python train.py --norm="batchnorm" --attention=false --max_precond_dim=1024
Rows from block 7 of a small image colorization model, named by matrix and row number. Rows with one number belong to one channel. Each number is 128 + 24 x the weight over its row's rms, rounded and kept within 0 to 255. All counts start at 0. Numbers have three digits each.
Before each channel's rows are labels from the 100 images, of 14976, where the channel reaches its highest value: "responds to" is what is common among them. Only what is clearly more common there than usual is listed. The data: abstract colour fields from 500 small random pattern networks.
# convs0: first 3x3 conv (model.decb.0.1.convs.0.weight, 128x128x3x3, each kernel summed), inputs 0-127
# convs1: second 3x3 conv (model.decb.0.1.convs.1.weight, 128x128x3x3, transposed, each kernel summed), outputs 0-127

responds to: mostly red
convs0.58:091085137161123094134087113126117122155137139157108109109137122177094125113151120121137108106146115115119111124129126156095108115170132125113099117146117152112111042126123134120147138128151139129136150130087063149146137117110174135156165149139134130126093132162144098087153145125135096085124146134159142200153116134164137097137055102151115122152142132152150128136112129132145121119129
convs1.58:099117113131166122152121138097147117097144123167156105125132125132168114132096092134147118151117122159155162081130141159116123128091159135135132158115133132145146148049135136123115171114138131113100189149156141148163158109108127118129176122164129140158153099093119105153103155134167121116123148125083159115074118100152126131143106139090100108171110097144111143097110098122140155146133

responds to: fine detail; dark
convs0.76:120122105128111130125131127153133140173126120117145146132180150117161090125093148120108115156155141098122090100155093145133123199080134125142135150142107145133125098146160185115107157129147111122123145122103091132127134150146132126116137126133103155153074108124100106145144207139113159141134098124201099136137140106154158136112113130098093115106099129099177139155138131114144117152133
convs1.76:133099154119121153067122089108107130174129130126125134147161107108057158157165097113141092102141133125132139149127125122136130105146138140135131120145145151148151126108133097125133144158115150148144091108109139145090162145142141106135139106083142092126164151108131098105089126125109175109124134153081109109109087154107089148143158102155170175135152108091122150147142085145091122126150

responds to: mostly red
convs0.93:139135133179138166128092110143122119119134114113170137144122115124157106084143132142084079112069144119120107112149090102110126129169154124175136096152134121125131099156134137101145161127135143108120135102104129148138100115104079152140144131135184101143101127189137106161137143116166124099150086151138167126117112172154144148132113092139147106109128151140146171132133130163162091137151
convs1.93:099091080152101168121152184122116092141081158159118140134135120123160111136092139100088136152124090115131125115122074141120073147080142125132116088139117154125084153081132120150125113155151136149109125121149106110103117109124128128156127104120131136133128083090165143115134126103112080153130086157120108088118139169166155113119143123117117133109148145103132133150124164091133103155141

responds to: mostly red
convs0.117:134134120161150153120148109128171100126185141176109114131102126139091127117127109098126122103178120127128132138142142130109136110098080121125139118122112147152111129137124149125112094153147108089120114169164148128126099144100150168103135123116129102130102108146053102108155129157088111178085106113101151169106123165124113136140121156135102112148106114140168101108135121088144168101179
convs1.117:114114130109108152107128136130084134143127152127157144140110201128152150136118106129151109088069152107108093142077124164091184092142140150147178131124129117059116155128109103140146130105101115131147125150130087135134153125122100140137124155127097130075163143158180107141150102148136151120134126153110098117122092130156125121099137110101123129109131141140148137145136105166164166114118

responds to: mostly blue
convs0.55:125162114127116075091129096157149092128162146129139117177127144137079126136093157107139132095120079108133100128145127095128147111119124088138154113142112117160168113133129087104138121145156163128098146125121113117149111131173112157130128160093132089115167105117158114134157103172118128100165090109136088091120109108114153069111153142139109134103114110092138112120103146119109140102082
convs1.55:145088133088102159127163159104146138089111104149145133142112123150117125118109126110091087105110101137109162133083151119145073079155059171123108137119159114063086148118142099123109153136102109119121107135159102153157105137156126117117086101149115112129139136152130088128139141095110148146138164163134107112148126135125119158145156115107148112134150165139098127092136153109106142153135

responds to: mostly blue; smooth
convs0.49:096125097108170128140104098126106117108109136124133113126148091121103115137187168127129184141108149062131164133091107143138117119111127091160174116145156161109106131148117097122105150146117101116133143123122118080175089114092145121144153114139108124105128115140154098135133161131153156067188119134090151142148093137132127149100144089124154151153120134103120103115116107158116127140118
convs1.49:093083105119165096125142100099145094115172087148148138115168128127183103159128110163113165143112148150114109108151109099133105095163123119114068125153115129171125138100109134149144118126159100138099163109122135169130136109111118104109117111115168138110140152159140126130161151100139142146103095136169084117149124114108138174118095165091116140106097081127136127089115151142136123120123

responds to: fine detail; dark
convs0.89:137128156154115158149149135112125126182141165103155098099136095106110117093115132106090118092132109128124100143104162130142149138113125091132149137144141156142103141147123104118092109097091134107137145155129145141166145093137106135153115159174151104122161122135130077098157185165129135114190143121118087157151102101114156134147113168125153138141173091109124113098105158090118127153113
convs1.89:133107174122145130138155164113151136104103106100141146127103149114113120133143140092097147157170169145127126140163101106140114113137113089137075156166141151141115132153170155117149110077173121123160109134128133089125087111119112154169091108151173104120141164095132122120135105127154142110103121153123129151111131106100118166178166160133089127160148134121152109160088089121127135112147

responds to: fine detail
convs0.83:104135140099092106132108079114100123130144110137134086105191148160132133199127173101166066127127130124121138114149107124123146195149104129119118140141104092124126109109105144085136136160147128091158157106102136122143157141154149100134143104120114153119123158120151119137117126109097140178145156134087120101139132143087111104084129099116124138158125123126131127120173098103111119157150
convs1.83:170133170118168109086112122177172110147089106068117138108155073106126135128133140144111126132120148107127118140122141096140125110120133149145106161186141169115137148172166124127122138091132115088154159100132142116095106109153124107143134143156114177091108108129120109122141114145086128100138135114130142127111063128133142136149158123174128143113167167104120145122135150176126129113145

responds to: mostly red; smooth
convs0.40:118116141125173097106107146094148150110146110161086092128136114127120135129138079143186124123147105128103106155153124112121097150164137107128112123132113132126122147107132152119155125138106151132131116188110118110152111099134132096169141160127123153111075124158152128120105134143090125090145104109140098134113121171184164183108109118186146107097129093126100178119107121108127134104091
convs1.40:146109116118145103146150121133102133117126118104089163173131157135149133094176127146102136143122143093139143088160114123120176120144154128120075122088144150170150139108129126124120137108114096096135135139090107119151147111077174149110132132094145139154149085159154124133164148105190129165101142146095141163124134104097140156108141130120137146167132117136179116173137114166099153138145

responds to: mostly red
convs0.91:153096124162170130114130127142122084101103088079137078150141124103069133161132169155084149141160093135135112144157097146210125085145121123089147128169170147131148156113087128122116184129153124125131131096130088126104127128139130166105142101112114108160142135147110109141162103121140114108099118110095140122107113125153139120147138125124161128097114119127095139111143126122127127124115
convs1.91:152098109111051084114100094146149157124140131148086139123106153113090160153126131093149118101124148099116156143122105101125119147104134133107140119095138166135074135116103098146106128121146144126114068119127123094083125129098112121130118101127136128137113093135162169057134100115078116147132117085144132120109089159133151117082142097106125132133131117115119099132132143091101127106124